{
  "model": "CTC image transcriber",
  "tokenizer": "char",
  "arch": "mlp_mixer",
  "norm_position": "pre",
  "conv_stem": true,
  "residual_init": "zero_last",
  "muon_scale": "spectral",
  "steps": 16300,
  "lr_schedule": "cosine_restarts"
}
Rows from block 5 of a small CTC image transcriber, named by matrix and row number. Rows with one number within an expert belong to one neuron, the router's apart. Each number is 128 + 32 x the weight over its row's rms, rounded and kept within 0 to 255. All counts start at 0.
Before each expert's rows are labels from the 100 images, of 14976, where the router gives the expert most weight on average: "strongest on" is what is common among them; "peak at" is the part of the image that holds the peak. Only what is clearly more common there than usual is listed. The data: short English words printed on busy colour backdrops.
# router: router (model.blocks.5.mlp.router.weight, 8x320, trained with AdamW), inputs 214-319
# up: expert up (model.blocks.5.mlp.up, 8x80x320), inputs 214-319
# down: expert down (model.blocks.5.mlp.down, 8x320x80, transposed), outputs 214-319

# expert 0
strongest on: the letter w
peak at: middle left
router.0 [106  76 169 154  96 130 121 190 101 127 110 155 174 129  87 140 133 103 167  99 183 186 120 108 179 161 110 130 201  96 134 160 124 143 135 103 116 142  99 101 128 196 172 138 173 123 122 152 145 115 127 105 198 163 166 125 147 150 104 111 166 110 157 110 113 105 110  87 198 188 120 118 146  98 131 103 109 113 134 130  91  65 105 121 107 150 151 150 150 140 161 102 207  79 116  98  92 126 103 137 174 194 107  85 118 122]
up.0 [ 97 131 143 168 138 178 136 167 133 119 105 101  86 117 132 198 146 148 122 170  88  86  81 153  98  98 114  39 139 151 125 162 148 160 161 108  94 175  87  89 106  93  84  98 120  68 178 123 132 157  68 143 137 149 152  86 133 124 155  75 167 164 164 112 168 166 117 142  74 134 130  94 157 185 117 103 114 140  91 122  99  99 132  75 153 137 172 111 131 141 112 187 119 156  99 132  96 132  73 176  97 136 113  78  69  88]
down.0 [154 151 132 131 152 171 135 141 120 149 112  87 126  84 150 108  81  69 186  71 134 134 126 147  76 136 143 184 131 104 116  94 148 140 122 162 160 161  96 183  88 123 114  71 110  76 141 179 136 131  65  98 155 150  94 112  89 151 114  88  55 137 140 104 167 146 137 143 138 110 165 128 160 135 160  76 156 127 130 124 215  67  84 170  68 111 166 127  95 120 107 145 123 128 146 126 112 132 132   4 157 129  93 113 137  88]
up.1 [109 183 122 117  98  64  81 144 150  76 174 102 176  54 164  88 105 139  97  72 164 135 159 177 164 122 149 137 171 131 125 114  96 104 120  87 126  81 136 162 112 131  74 138 149 167 131 162  96 164 151 148 112 140 108  96  61 124 123 113  86 189 147 122  86 100 138 127 167  90 176 120 146 149 107 142 136 151 137 142 131 150  39 153 152 116 137 133 172 136 138  78 109 136 104 130 173 202 170 158 158 106 117 159 105 102]
down.1 [ 63 131 155 123 158 182  79 168 163 155 141 133 136 155 107 123 133 109 178  96 113 187 119 143 125  66 135 149 131 103 171 149 110  79  67 140 135  87 109  98  88  82 147 123  80 157 132  44 103  88  82  84 104 128 157 116 126 131 153 161 101 125 136 142  89 108 152 176 163  60 140 126 169 172 127 120 116 142 131 102 147  72 103 100 118  74  71 153 204 216 133 116 140 135 157 173 148 136 140 133 171  96 103 119 138 121]
up.2 [226 111 141 128 141 147  95 139 141  88 158 145 151 139 118  85 114 146 152 139 145 107 127  95  98 146 209 152  43 133 123 156 115 178 142 100  55 118 169 198 183  65 126 132 147 114  72  72 112 130  91  53  88 144  95 119 122 102 114  91 145 121 160 135 106 114  88 106 135 100 153 123 103 114 144 131 143 111 170 187 133 121 164 192  99 148  70 114 178 104 159  87 148 149 124 117 149 124  89  44 107 173  64 153  85 112]
down.2 [ 62 122  81 190 134 121 178  66 130  88 147 123 134 118 101 125 137 179 111  91 146  86 122 140 128  95 174 102 109 130 168 164 125 113 130 154 119 116 132  93 159 161 165 164 154 128 120 144 168 129 130 131 108 122 138 156 144  99  47  85 133 136 120 166 125 125 101  85 175 183 142 128 154 126 113 123 105  93 148 145 119 166  97  99 177 156 130 105 130 105 135 163 129 160 183 126 100 127  99 109 140  81  82  81 167  89]
up.3 [103 104 172 143 108 186 150  65 105 113 106 168 168 108 147 110 135 155 114 131 120  95 140 117 121 116 116 101 120  68 107 126 109  72 132 195 113 149 162 185 124 132  96 160 173 155 141 104 120 110 115 115 159 142 149 178 117 120 160 207 128 110 187 150 136 150 151 163 138 125 106 180 135 133 102 156 117 140 108 135  99 183 124 101 133 122 119 136 198 164 171 110  62 169 156  77 129 145 112 100  84 127  70 171  40 123]
down.3 [200 115 126 135  87 144 141 142 127 129 109 133  84  86 116 164  91 172 116  94 146 126 114 143 111 151 124 151  67 123 172 166 155 140 114 120  94 117 150 151 136 178  92 117 133 137 115  85 153 125 109 133 210  90  90  90 187 127 100 115 177 175  94 172 111 176 161 112 127 115  99 136 150  81  73 117 167 161 142  69 173 118 118 147 127 164 116 162 150 147  97 124 158 128 116 141 170 158 158 153 129 142 117 143 143 111]
up.4 [185 125 116 105 164 122 103 155 148 156 113  50 152 132 164 124 172 168 142 126 167  94 133 122 102  98 151 102 169 146 141 134 113  89 117  94 132 160  89 103 116 160  83 127 182 162 132 172 108 143 159 141 129 111  68 129 106 160 151 159  69 109 117 178 141 125 197 145 123 127 117 144 113 123 120 149 131  44 180 151 149 165  92  70 158 112 168  90 135 141  77 138 111 102  95 136 143 100 110  94 167 186 146 160 146 167]
down.4 [155 155 152  95 141 131 143 131 134 135 177 161  88 131 171 100 119 112 146 146 107  64 164 115 108 203 134 120 112 135 140 106 163  84 115 156 116  68 134 106 141 117 176 134 150 111  95 154 144 134 137  78 171 134 120 133 110 130 158 100 137 127  68 111 138  98  49 176 133 119 163 133 103  90  75 135 174 133 136 183  84 103 165 181 158 175 164 116 123 121 136  67 106  65 117 167 195 133 149 148 206 148  75 164  93 119]
up.5 [140 113  96 195 127 150  53 114 151 150 160 115 136 154 163 149 109 159 151 129 111 134 172 109 100 153 169 148 156 159 109  93  74 159 109 158 145 115 159 160 126 116 189  63 125 140 167 133 175 203  95 146 143  73 122 124 125 109 129 126 145 142 114 126  85 139 156 178 141  82 174 142 146 110 122 113 103 131 187 105 122 160 128  69 117 145 103 121 108 172 100 171  98 123  81 162 115 150 133 147 123 116 160 120 165 160]
down.5 [121 123  85  96 135 133 119 124 106 152  65 147 179 105 135  89 122 121 107 122 181 112 147 123 147 189  89 146 103 149  71 119 176 113 169  78 114  72 111 106 204 153 164 143 156 171 133 151 147  72  86 131  76 150 107 141 161 118 127 177 167 139 101  88 164 101 198 174 167 188 173 165  86 114 116 139 132 157 141 127 152 151 134 168 129  88 173 110 153 151 193 126 137  79 117  80 107 147 145 160 183 119 149  88 152 168]
up.6 [188  68 142 185 103 156 126 135 154 178 115 125 144 139 162 159 151 151 172  51 135  65 143 128 125 112 113 213 162 144  79 165 126 189 159 100 100 172 129 110 164  84 137 133 119 141 143  88 146  97  88 134 111 102 119 142  86 134 160 151 134 173 120 134 205  59 118  76 161 131 116 130 139 167 168 126 140 109 108 144 117 162 149 109 157 149 116 157 107 140  75 191 101 138 153  83 140 103 108 124 157  70 135 142 111  84]
down.6 [125 142 136  99 136 115  82  96 138 172 183 109 176 124 111 143  53 124 129 126  81 113 160 121  68 158 150 178 108 176 128 190 116  99  84 148  76 102 133 199 129 169 140  81 174 127 163 120 144 124 198 128 145 116 144 133  79 123 181 137 169  72  77 132 111  86 100 151 179 147  76 102 172 133 167 138  76 173 163 120 130  68 131 151 103 147 129 110  85 110  57 143 186 108  96 146 114 161 110 126  98 123 154 135 159 108]
up.7 [191  76 136 139 150 162 141 140 149 134 146  80 140 151 211 122 129 102 140 120  99  99  81 167 130 150 108 109 155 177  76 140  99 125 134 115 157 140  67 155 121 136 152 158  99 140 134 147 149 161  71 114 156 145 181 197 108 140  97 160 140  97  77 123 181 191 182 140 106 104 178 181 147 113 188 169 127 124 104 130  87 159 101 146 145 106 140  97 164 130  94  92 133 142 119  97  97 105 110 125 131 143 121 109 117 188]
down.7 [ 98 116 149 140 107 161 146  82 122  83 149 132 159 151 142 121 132 159 181 128  75 115 143 128 109 159 156 139 113 145 117 139 168 159 129 165 123 105 108 142 120 152 110 141  91 157  67 175 153 112 112 117 124 120 137 110 135 159 156 105 104 140 134 119 159  98  83 160 113 118 146 138 181  76 152 156  98 135  97 130  97  95 140  77 204 166 126  73 102 100  94  92  70 126 125 136 129 129 130 165 125 159 111 130 144 112]
up.8 [133 170 135 138  95 136 187 123 128 121 194  95 107 148 186 182 147  93 197 114 122 120 122 122  58 186 122 207  81 148 114 153 172 146  92 112 104 137 188 115 195 108 126 183 115 119 182 116  55 111 173  99 180 152 125 140 148 138 142 114 100 163 123 119 170 133  77  65 119 141 128 137 197 165 129 164 115  94  86 142  79 129 161 146 115 155 116 144 154 140 176  76 146 104 138  71 149 175 118  65 145 158 178  62 108  84]
down.8 [172 119  85  71 139 104  96  34  88 107 102 255 108 165  93 169 193  92 111  67 105 137 179 153 145 164 125 108 112 133 133 118 120 133  60 104  89 137 140 108 146  83 126 161  68 139 124 111 149 141  81 119 106  68 128 180 105 111 130 217 137 155 179 135  72 142 167 126 171 119 168 104 153 150 136 114 120 194 124 172 164 119 136 119 157 149 133  89 146  97 156 181  80 116 146 142 146 108 178 127 111 122 155 158  75 102]
up.9 [177 134 131 120 138 143 129 189 107  91 118 128 155 176 112 156 118 104 140  81 135 152 101 115 135 112 148 216 127 123 131  95  92 196 119 177 201 168 120 142 130  77 140 111 126 103 105 107 115 142 141 152  96 152 165 124 110 135  76 168 182 113 174 123 137 142 150 137 124 165 135 127  78 160  84 120  48 112 165 138 131 132 174 126 176 121 165 180 145 152 144 157 162 129 184 121 140  88 109 126  84 132 105 100 174 167]
down.9 [170 140 133 190 147 159 201 111  94  48  82 127 126 136 126 164 161 152  78  94 190  74 172 166 172 142 157 149 129 120 158 147  97 139 118 149  94 134 131  72 135 190 172 126 154 116 122 146 116 119 172 123 136 132 180 110 147 136 111 105 116 140 109 120 151 108 155 108 156 152 170 111 114 124 143  99  97 126 185 120 100 139 136 123  84 140 134 115 122 147 170  49 147 128 142 113 119 158 121 125  77 152  86 148 113  89]

# expert 1
strongest on: the letter a; first letter capital; the letter i; the letter l
peak at: top right; bottom right
router.1 [181 173 137 116 135 127 135 125 174  46 117  97 130  76 113 124 121 121 129  95 129  99 120 182 116 113 134  74  93 128 166 166  96 126 111  43 114 183 108 153 130 110 127 124 117 117 116  82 108 174 112 132 137 102 169  69 118 126 149 167 111  98  66 148  90  77 177 185 104 116  76 104 158 112 139 151 187 161 134 156 126 155  88 161 135 112 128  84 150 108 115 121  82 148 110 155 173 154 128 153  77  79 192  88 154 137]
up.0 [163 177  90 116  69 156 152 143 151 149 159 154 134  84 108 130 124 168  91 109 173 138 150 152 145 149 126 110  88 128 181 108 116 128  91 148  94 169 107 114 141 140 116  82 183 129  73 145 102  60 125 108 139 116 113 137 125 177 113 129 141 102 204 133 129 112 162 112 183 137 141  97 154 132  83 147 195 108  83 154  99 142 110 173 126 113 106 112  62 104 132  99 148 184 141 153 125  86 116 133 144 161 147 187 176 119]
down.0 [ 51 137 113  77  76 186 124 122 106 117 145  72  98 156 121 157  75 117 122 102 105 157 119 103  96 162 160 161  70  97 104 169 144 108 127 166 108  85 113 111 205  94 170 164 117 107 157 137 140 139 150 157 134 181 125  81 148 116 174 118  88 148 129  71  67 151 145 109 140  70 150 102 132 130 115 105 151 150 142 125 161 134 116 120 124 143  76  85 122 204  73 151 144 101  65  96 107 124 146  69 134 136 136 152 128 163]
up.1 [100 166  84  72 196 158  92  92 130 118  93 106 180 131  90  91 142 121 103 138 109 111 189  81 158  90 149 138 129 159 215 116  93 175  80 150 174 146  54 157 172 113 129 144 118  92 134  71 147  99 116 110 150 131 125 126 195 149 126  67  91  90 148 153 120 186  90 134 163 198  94 131 132 162 123 118 150 143 146 134 147 133  78  98 153 153 161  85 168 127  87 169 108 142 145 151 124 161 162 157 145 153 110  84 112 198]
down.1 [150  79  83  95 130 130 135 153 119  55 123  89  96 146 145 114 168  88 146 154 146 144 105 147 173 144 128 111 114  69 180 136  84 101 145 155 117 131 141 130  76  60 142 105 114 150 120  84 119 131 123 180 172 116  99 122  76  61 106 112 153 160 123 133 101 135 109 142 202 172 132 167 142 135 149 129 114 134 100 108 100  94 189 104  97 132 128 107 187 120 187 118  85 123  81 113 120 147 113  95 142  99 151  88 106  93]
up.2 [119 146 106 105 145 168 144 148  95 102  95 119 100 111 108  93  89 161  79 113  82 129 137  79 121 193 139 146 166 155  96 132 105 166 141 126 143 113 151 141 187 126  69 135 150 139 157 112 144 141 112 178 102 113 106  80 165 106 120 160 143 192 121 140 177 123 140 128 167 129  93 151 166 153  78 118 129 105 151 132 145 135 151 122 125 170 121 127 134 105 167 134 141 150 144 109 151  26 133 144  71 135 109 127 114 161]
down.2 [131 148  65 124  93 110 126 159 102  99 159 106 161 138 132 182 158  89 109  71 107 171  94  88 121 136 163 103 198 137  99 152 170 106 102 123 127 133 100  91 135 181  64 163 135 136 159 115 161 150 102 127  75 124 137 146 107  98  81 133 232 123 150 159 150 140  85  65  82 133  86  79  92  92 112 207  80 132 144 119 113 136 158 168  93 104 193 147 208 144 139  93 200  61 122 108 140  99  94 135  94 102 119 134 115  52]
up.3 [119 158 147 121  94 121 177 121 142 158 164 124  88  98  64 177 142 115 118  81 112 167 115  74 147 108 154 123 103  86 133 101 158 115 138 110 140 106  78 152  81 180 138 104 142 110  88 118 105 111 131  75 129  81 114 153 112 146 175 181 181  81 134 114 111 148 106 144 147  86  99 105 150 128 116 177  86 123 104 131 150 140  82  64 128 100  89 126  85 153 128 182 110  68 165 170 153 120  81 131 146  87 140 184  60 179]
down.3 [131 161 176 105 162 134 131 125 147 155  91  92 131  66  64 131  96  61  79 142 154 165 175 120 121 174 108 147 166 162 136 101 174 142 110 126 136 105  66  98 120  62 165 112 168 104 160 113 141  93 127 142  77 119 143 105 131  80 186 155 123 112 109 186 124 171 156 121 103  80 195 156 122 180 110  81  95 143 184 111 145  90 110 180 160 130 133 166 157 158 150 135 110 160 172 175  64  93 117 137 133 104  96 158  61  91]
up.4 [102 116 103 142 148 161 168 122 179  98 107 102 174 178 113 138  89 135 107  31 125 143 118 148 144 153 108  82 150  65 107 154 177 145 162  68 152  89 130 169 107 117  54  96 170 205 168 201 148 124 126 135 145 209  87 191 152 133  77 142 130 134  97 149  71 131 167 126  83 144 132  90 148 135 127  74 203 112  95 101 162  57 151 156 126 140 146 143 145  83 181 143 146 142 153 102 135 133  90 111 186 174  88  78 170 131]
down.4 [169  94 153 153 169 140 146 154 104  70 124 141  87 191 114 131 115 166 170 113 124 149 138 120 116 116 120 114 134  93  85  97 147 159 148  89 170 149  91 149  58  73  96 147 128  80 114  89 192 116 142  91 135 197 149 184 155 138  88  89 125 127 189 133 132 203  94 142  91 107 147 147 137 125 104 122 148 168 108 139 150 124  72  88 147 128 164 184 109 102 140 145 151 131 173 137  82  74 119  97 145 133 160  46 179  71]
up.5 [105 148 123 105 104 140 156  72  48 205 161  72 127 129 161 105 102 191 126 147 177 135 123 162 154 102 144  97 134 112  87 143 110 144 106 156  99 137 143 121 151 149 142 153 133 156  70 154 144 125  51 145 143 144 124 145 183 162 155 106 122 158  95 148 146 148 112 169 142 163 136 171 138 117 154 194 182 180  95 100  43 123 128 163 150 158 130 133 153  97 192 176 121 106 131  80  64 118 158 134 121  96  70 125 128 185]
down.5 [103 116 143 149 138 101  94 151 141 142 158 123 102 178 157 147 106 167 118 123 107 141 153 191 106 148 131 169  88  64  99 117 171  96 216 172  92  70 146 166 156  65  75 155 139 183 136  93 159 121 221 115 122  81 166 107 162 132  89 141 100 149 121 112 141 124 136  63 160 128 132 161 114 129  91 161  78  97 181 155 117 144 108 132 162  78 156 150 166 153  79 158 143 150 112 124 108 147 124  58 121 139  77 141 148  89]
up.6 [ 93 134 122 137 115 107 137  93 141 152 150 101 102 136  98  96 117 167 129 168 118 141 132  68 100 119 149  91 104 121 164  99 134 168 115  41  92 123 166 122 152 127 127 139 114  54 151 103 173  52 126 129 128 136 119 133 100 100 150 126 131 108 185 147 118 141 190 121 112 114 145 143 101 116 165  91 137 130 141 150 102 127  71 117 149 121 181 178 202  72 130 192 140 131  82 200  94  97 166 115 128 139 150 115 200 142]
down.6 [119 135 137 176 125 149  69 136  92 127 112 159 121 106 123 119  82 107  91 129 115 124  97 175 153 117 123 159 140 120 134 140 167 117 161  98 118 116 123 102  99 126 135 100 125 105 106 123 162  59 143  54 135 118 138 130 158 114  76 182 177 126 171 106 103  87  99  96 114 108 144 162  79 111 131 111 150 119 163 123 139 119 117 151 126 211 140 136 100  56  84 143 116 110 155 144 109  85 121  93 186  66 162  64 154  94]
up.7 [134 130 152 114 132  57 130 141 115 175  94 152 105 119  94 162  91 178 168 132 109 153  64  97 151  64 117 153 145  88  92 135 165 123  98 113 107  96 154 136 142 152 129 123 128 149 118 181 178 123 131 154 195 164 137 179 150 134  93 135 156 149 183 129  34 150  61 133 118 129 123  96 138 137 137 132 119 124 157 150 123 137 111  71 175 147 111  55 119 111 122 159 141 132 101 124 106 147 171 118 145 153 155  95  93 166]
down.7 [116 125 177 171 172  95 149  80  86  91 168 147 136 166 121 179 122 114 148  93 150 175 110 159 128 103 109  79 202 118 120 151 113  83 148 163 106 161 148 175 172  80 196 163  90 141 131 148 121 144 138 116 112  82 222 107 109 109 155 144  90  73  94 158 155 128  84 160  98  94 147 109 114 147 120 129 160  89  76  96  93  87  91 205 121 157 110 128 133 168 116 145 115 169 115 119 135 158 131 105 113 155  73 187 116 161]
up.8 [115  92 128 145  82  69 165 211 170 120 148 113 106 148 147  87 195 130 165 112  76 184 126 105 157 105 101 106  89 117  81 148 142 108 132 169 129 116  94  85 124 100 160  94 120  75 176  98 117 147 137 109 154 110 116 155  98 118 178  75  75 122  50 134 161 165 161 162 153 125  97 111  74 149 125 123 111  84 111 121  59 166 128 127 130 229 118  98 209 123 107  87 129  71 149 182  93 150 133 106 112 144 177 107  90  70]
down.8 [167 143 132 110 166 112  75 130 214 119 145 101 117 118 143  78 102  84 151 121 104 125 119 121 128 131 132 165 128  81 138 107 100  97  88  79 120 169 176 121 126 101 137 140 105 132 134  94 148 144  87  82 155 161 127 150 128 151  95 117 160 126 157 114 132 138 115  81 186  90 141  79 143 132 126 176 209 133 135 138 136 133  81  78  55 141 100 145 142 103 115 122 155 104 113 152 189  93 145 124 133 124 114 142  84 122]
up.9 [114 133 132 173 122  98 113 128  85 134 112  89 123 174  80 126  60 133 131 133 149 123 149 130  90 166 103 128 177 108 113  83 155 152 119 114 111 127 155 144 122 179  78 144 149  57  57 100  79 169  95 166 178 129 133 126  98 129 155 118  89  98 122 100 128 124 126 128 124  83  77  88 156 116 161 172 173 130 133 165 116 127 177 149 117 139 115 139  61 137 161 105 170 100 121 103 184 118 122 112 103 104 103 164 210 148]
down.9 [100 112 139 127  63 117 142 132 200 168 152 111  88 103 152 123 137 114 127 188 160 147 102  85 112 171  98 141 114 136 129 135 134 103 126 164 109 109 125 130 196 150 102  80  85 158 111 147  73 102 107 115 101  88 118 189 113 157 100 110 162 132 117 127 125  80 102 140 114 139 126 161 126 119 185 166 113 135  88 121 113 176 164 106 142 119 150 133 127 107  55 132 111  40  84  70  97 179  89 153  96 157 128 102  78 137]

# expert 3
strongest on: the letter t; small letters; the letter f
peak at: bottom right
router.3 [115 128 124 137 115 115 171 151  88 163 137  95 118  92 161 108 116 115 168 175  88 158  94 128 108 110 149  67 128  62 117 162 148  91 144 120 106 110 127 153  78  93  61 119  52 122 144 173 126 148 104 117 119 122 166  58  89 116 150 138 114 111  66 202 183 163 150 181 116 111 106 158 167  90 176 162 131 225 119 127 155 157 124 133 139 114 134 130 119  95 126  37  81 118 149 106 151 146 117 117 130  86 134 159 160 123]
up.0 [119 104 147 180 118 136 111 171 172 124 106  96 171 114  81 133  64 126 123 153  83 104 160 176 188 152 128 137 166 167 121 126 167 151 127   9  94  85 126 139 175 152  78 193 148 115 149 132  95 170 135 137  97 132 157 151 174  61  93 140 160 133 159 139 118  96 164 153 107 160 202 138 140 125 128 159 112 131 151  97  60  38  81  73 127 152 153 100 106 159 101 113 101 126 155 128 127  82 101 146  62 119  57 122 155 119]
down.0 [135 131 102 145 124 165 147 145 117 130 121 124 133 125 117 146 136 150 204 146 125 134  92 125 113 184 102 111 156 168 168  81  86 106 121  70 158 179 119 110 132 109  97  72 106 117 131  77 129 155 116 103 108 109  82  96 128 151 102 122 104 130 145 139 141 111 149 148 177  83 134 104 101 139 163  98 128 109 133 126 116 145 102 131  78 111 133 172 154 162  96  97  96  94 238 143 140 211 139 168 152  80 140 148  60 113]
up.1 [120 154  83 148 164 133  99 132 103 164 128 135  86  94 123 133 166 129 126 103  92  45 143 126 165 137 125 135 147 123 158 218 108 120 128 161 149 180 112 128 116 149 114 124 144 119 117 116  67 126 117 166  98 100  89 115 108 135 133 179  78 117 138 161 100  95 113 120 120 147 162 150 136 146 183 130  79  96  88 133 131 123 113 141 118 178 146 162  76  96 120 144 136 141  88 164  86 118 134  81 139 147 119 163 107 163]
down.1 [136 117 147 142 155 146 159 135 143 123 129  80 207 135 139 123 137 130 168 151 144 169  78 130 134 164 180 157  96 121 159  68 173 246  90 139 158  72  89  83 169  60 138  97 132 185 133 118 107 143 106 157 145  97 150 119 176  86 154 154  96 127  95 172 131 165 106  97 138 141 150 100 149  96 123 121 155 119 182 119  87  85 145 162 135 147  74 113 155 204 161 114 100 119 109 142 146 154 164 118 153  95 117 122  90 103]
up.2 [115 100 130 123  76 115  91 136 163 118 114 113 105 131  90 160 129  60 151 147 114 144 101 147  57 158 110 123 139 154 133 136 105 127 113 100 114 154 121  73 145 129 108 126 132 152 146 108 114 126 124 108 167 165 148 111  90 133  70 100 126 199 179 133 154 115 161 114 132 187 113 118 121 139 134 118 147 128 148 111  86 128 109 162  97 152 121 127 113 111 143 125 154 127 152  85 134 118 156 161 127 134 117 217 125 117]
down.2 [146 170  81 112 136 149 149 156 176 118 105 202 150 124  96 126 103 115 143 129 124 145 112 145 171 124  74 116 147 136  99 131 115 146 139 153  91 146 127 151 133 199 150  90 134 154 115 163 106  93  81 139 121  84 153 144 174  91 121  99 159 114 194 130 132  97 187 116 139  96  95 148 100 147 212 146 136  94 187  97 138 197 127  69  89 158 141 136 109 144 187 109  87 206  99 117 107  74 145 173  88 148 109 154 141  94]
up.3 [ 93 119  83 163 158 205 181 169 153  98 140 122 151 104 184 198  77 139 130  64 129 113 129 179 136 129 142  98 114 117 163 130 118 152 110  97 109 127 148  92  68 123 163 123  39  73 104 137 133  89  99 141 132 123 142 105 159  84 122  99 125 177  99 116 129 120 106 143 162 139 159 134 111 164 108 166 114  94 138 149 128 105 157 139 107  42 133 189 133  86 170 124 159 170  75  82 111 142 136  76 128  87 123 116 127  90]
down.3 [ 80 112 116  74 150  98  93 171 114 160 139 116 131 148 129 225  64 156  94 122 110 194 130 121 177 124 146 185 132 142  84 141 119  83 120 123 137 144 127 178 133 115 161 103 173 159 105  98 131  63 158 137  99 133 177 179 159 103 156 109 161 151 107 103 137 152 101 147 136 193 133 177  98 169 160 137 101 115 127 163  97 116 117 145 128 184  68  75 114 128 218  75 106 193 104 146 191 125 146 118 148 114 129  90 122 163]
up.4 [115 131 139 130 195 117  95 147 132 146 114 140 167 131 211  91 149 120 130 123 119 112  98  93  63 170 156 153 107 144 208 155  85 166  96 120  79 123 139 106 136  97 138  96 105  91 108 130 144  58 102  91 113  89 152 187 159 153  94  95  83 105  92 168 134  80 111 148  97 158 174 145 156  99 117 153 143 143  45 155 121 124 145 146 157 116 105 162 145 124 118  99 141 131 112 169 107  94 131  54 111 139 185 206 165 137]
down.4 [147  86 116 155 102  91 130 101 105 138  83 132 111 177 122  74 122 106  79  86 168 135 119 112 152 110 160 118 137 113  80 110  86 183 131 112  65 123 137  94 154 133 147 150 111 161 109 150 176 162 197 169  85  97 139 129 157 161 150  64 152 121 152 162  62 178 160  89 161 151 110  98 187 131  90 160 142 108  90 140 154 129 115 115  86  86 151 121 115 119 108 173 153  73 154  82 149  96 117 145 129 150 137 118 112 112]
up.5 [108 103 142  57 137 146 158 147 122  85  94  99 146 134 129 163 112 136 148  89 110 124 153 115 130 110  96 172 130 112 142 128 114 170 153 127  91 104 128 147 150 110 127 166 111 136  66 147  80 104 108 112 167 146 103 130 165 126 132 193  73 109 105 117  77 152 111 121  82  45  97 172 176 103 111 143 150 121  87 100  74 141 168 116  89 167 163  86 137 134  99 133 109 191 133 121 146  60 162 134 214 108 176 171 124 159]
down.5 [165 165 139  91 130 157 151 118  97 150 135  99 165 122 193 123 134 172 131 123 129 114 123  82 128 152 141  38  99 131 174 141 110  55 133  75 109 187 143 124 119 124  69 124 167  93 189 130 114  74 158 137 107 106  97 141 188 143 107  48  78  80 109 106 149 172 132  91 127 189  72 132 172  73 104 139 131 157  85 175 147  92 113 117  76  90 132 160 141 124 146 107  90 136 116 106  64 113 141 140 166  81  91 131 100 142]
up.6 [145 144  71 132 138  65 117 152 107  80 137  96  79 116  90 207 187  76 166 141 177 119 135 178 159 110 114 131 101  92  39 146 171 132 107 147 164 118  64 107  92 119 166  89  96 127 133 197 121  65 152 154 131 210 139 123 138 138 144 112 134 131 119 141 165  64 143 126 153  95 126 179 113 153 180 108  83 123 153  86 126 133 108 169  75  88 142  98  83 164  90  88 143 166 179 186 121  88 113 135 198 128 142 124 112 105]
down.6 [172  93 144 145 165 156 130  95 148  92  95 106 107 171 134 125 129  63 101 106  59 107 152 158 101 150 179 162 115 119 115 152 150 218 131 128 161 128  72 145 162 136 189 144  74 134 135 143 135 108  42 118 138 109 168 192  86  85 121 133 144 158 128 125 159 108 124 130 136 166 151 122 194 119  85 144 112  85 149 106 118  87 180 174 100 150  64 129 132 133 172 169 147 185 127 106 107 127  77 106 102 155 150 109  40 188]
up.7 [119 139  79 167  97 132 206 166 135 175 130 166 147 175 131  80 184 113 134 157  93 139 164 148 140  87 138 191 144 134 140  83 201  75 174 156 124 101 168 126 176 133 121  92 183  90 149 138 103 157 132  56 124 135 105 139 146  78  96 142 100  69 129 167 180 113 141 152 121  80  79 149 129 170 121  86 132  86 138  51 140 103 172 137 120 122 176  91 151  81 135 123  73  66 182 140 112  96  67 118 155  65 168 130  80  73]
down.7 [139  86  67 128 102  79  47 127  83 112 135 133 163 125 168 163 136 150 107 123 138 156  73  90 103 155 107 137 140 131 147 141 156 118 118 114 158 134  83 147 108  76 149 103  95 142 107 144 128 118 168 108 155 122 171 130 185 115 153 143 123 138  92 121 106 153 118  96  98  68 175 158 130 106 160  70 208 187 119  95 162 135 170  89 126 136 122 121  55 156 107 114 166  93 149 139 136  54 180 206 149 175 137 125 103 121]
up.8 [162 158 109 143 109  95 124 110 112 105 134 163 148 137 110 173  78 107 160 160  96 161 194 108 153 111 112 110 138 123 136 109 137 101  90  95 167  51  78 155 105 136  87 179 174 108  81 140 151 150 142 129  80  48  38 159 111  83 110 127 146 143 145  82 117 128  97 112 143 167 119 125 152  77  93  91 139 137 139  91 109 117 139 138 139 133 131 134 132 169 139 103  97  91 140  85 141 146  81 113 162  99 113 218  86 110]
down.8 [163 106  99 138 131 110 137 135  57 100 140 114 129 141 147 197 132 129 105  99 172  84  25 121 156 108 143 119 133 153  88 132 124 201 111 140 137  78  82 119  85 152 157 113 128 177  93 126 134  97 112  85 101 127 145 134 124  67 145 104 101 112 141 110 148 106 158 163 205 154 172 118 133 112 151  82  99  67 113 170  95 175 202 102  89 134 113 116 117 114 120 139 157 118 100 134 137 152 200  89 178 140 147 183 157 107]
up.9 [169 154  97 151 133 146 161 150 118 135 102 150 129 120 159 101 166 116 105  84 123 129 155 151 105 127 161 104 142 156  97  73 136 146 150 131  99 111  79 102 161 171 101 117  89 115  94 115 118 100 192 164 152 161 117 117 148 146 182 108 147 176 153 145 119 129 133 146 146 134 140 132  65 110  89 106 165 161  91 135 107 164 157 155 122 140 108 132  56 125  96  53 183  81 193 148  69 179 114 154  84 139 124 123  88 131]
down.9 [149  94 120 133 160  92  91 156 141 196 132 139 133  72  74 126 140  91 143 195  72 175  95 152 160  41 147 154 109 165 105 133 153 133 163 110 107 110 132  81 150  98 157 137 128 111 161  88 112 147 160 126  83 178 141 155 124 200 133 168 144 105  45 131 154 124 125 129 131  60 144 149 144 108 177 155 137 123 142 151 102 150 128 112 122 101 139 132 113 136 115 127 140 152 141 111 126 106 121 104 181 134 130 143 147 106]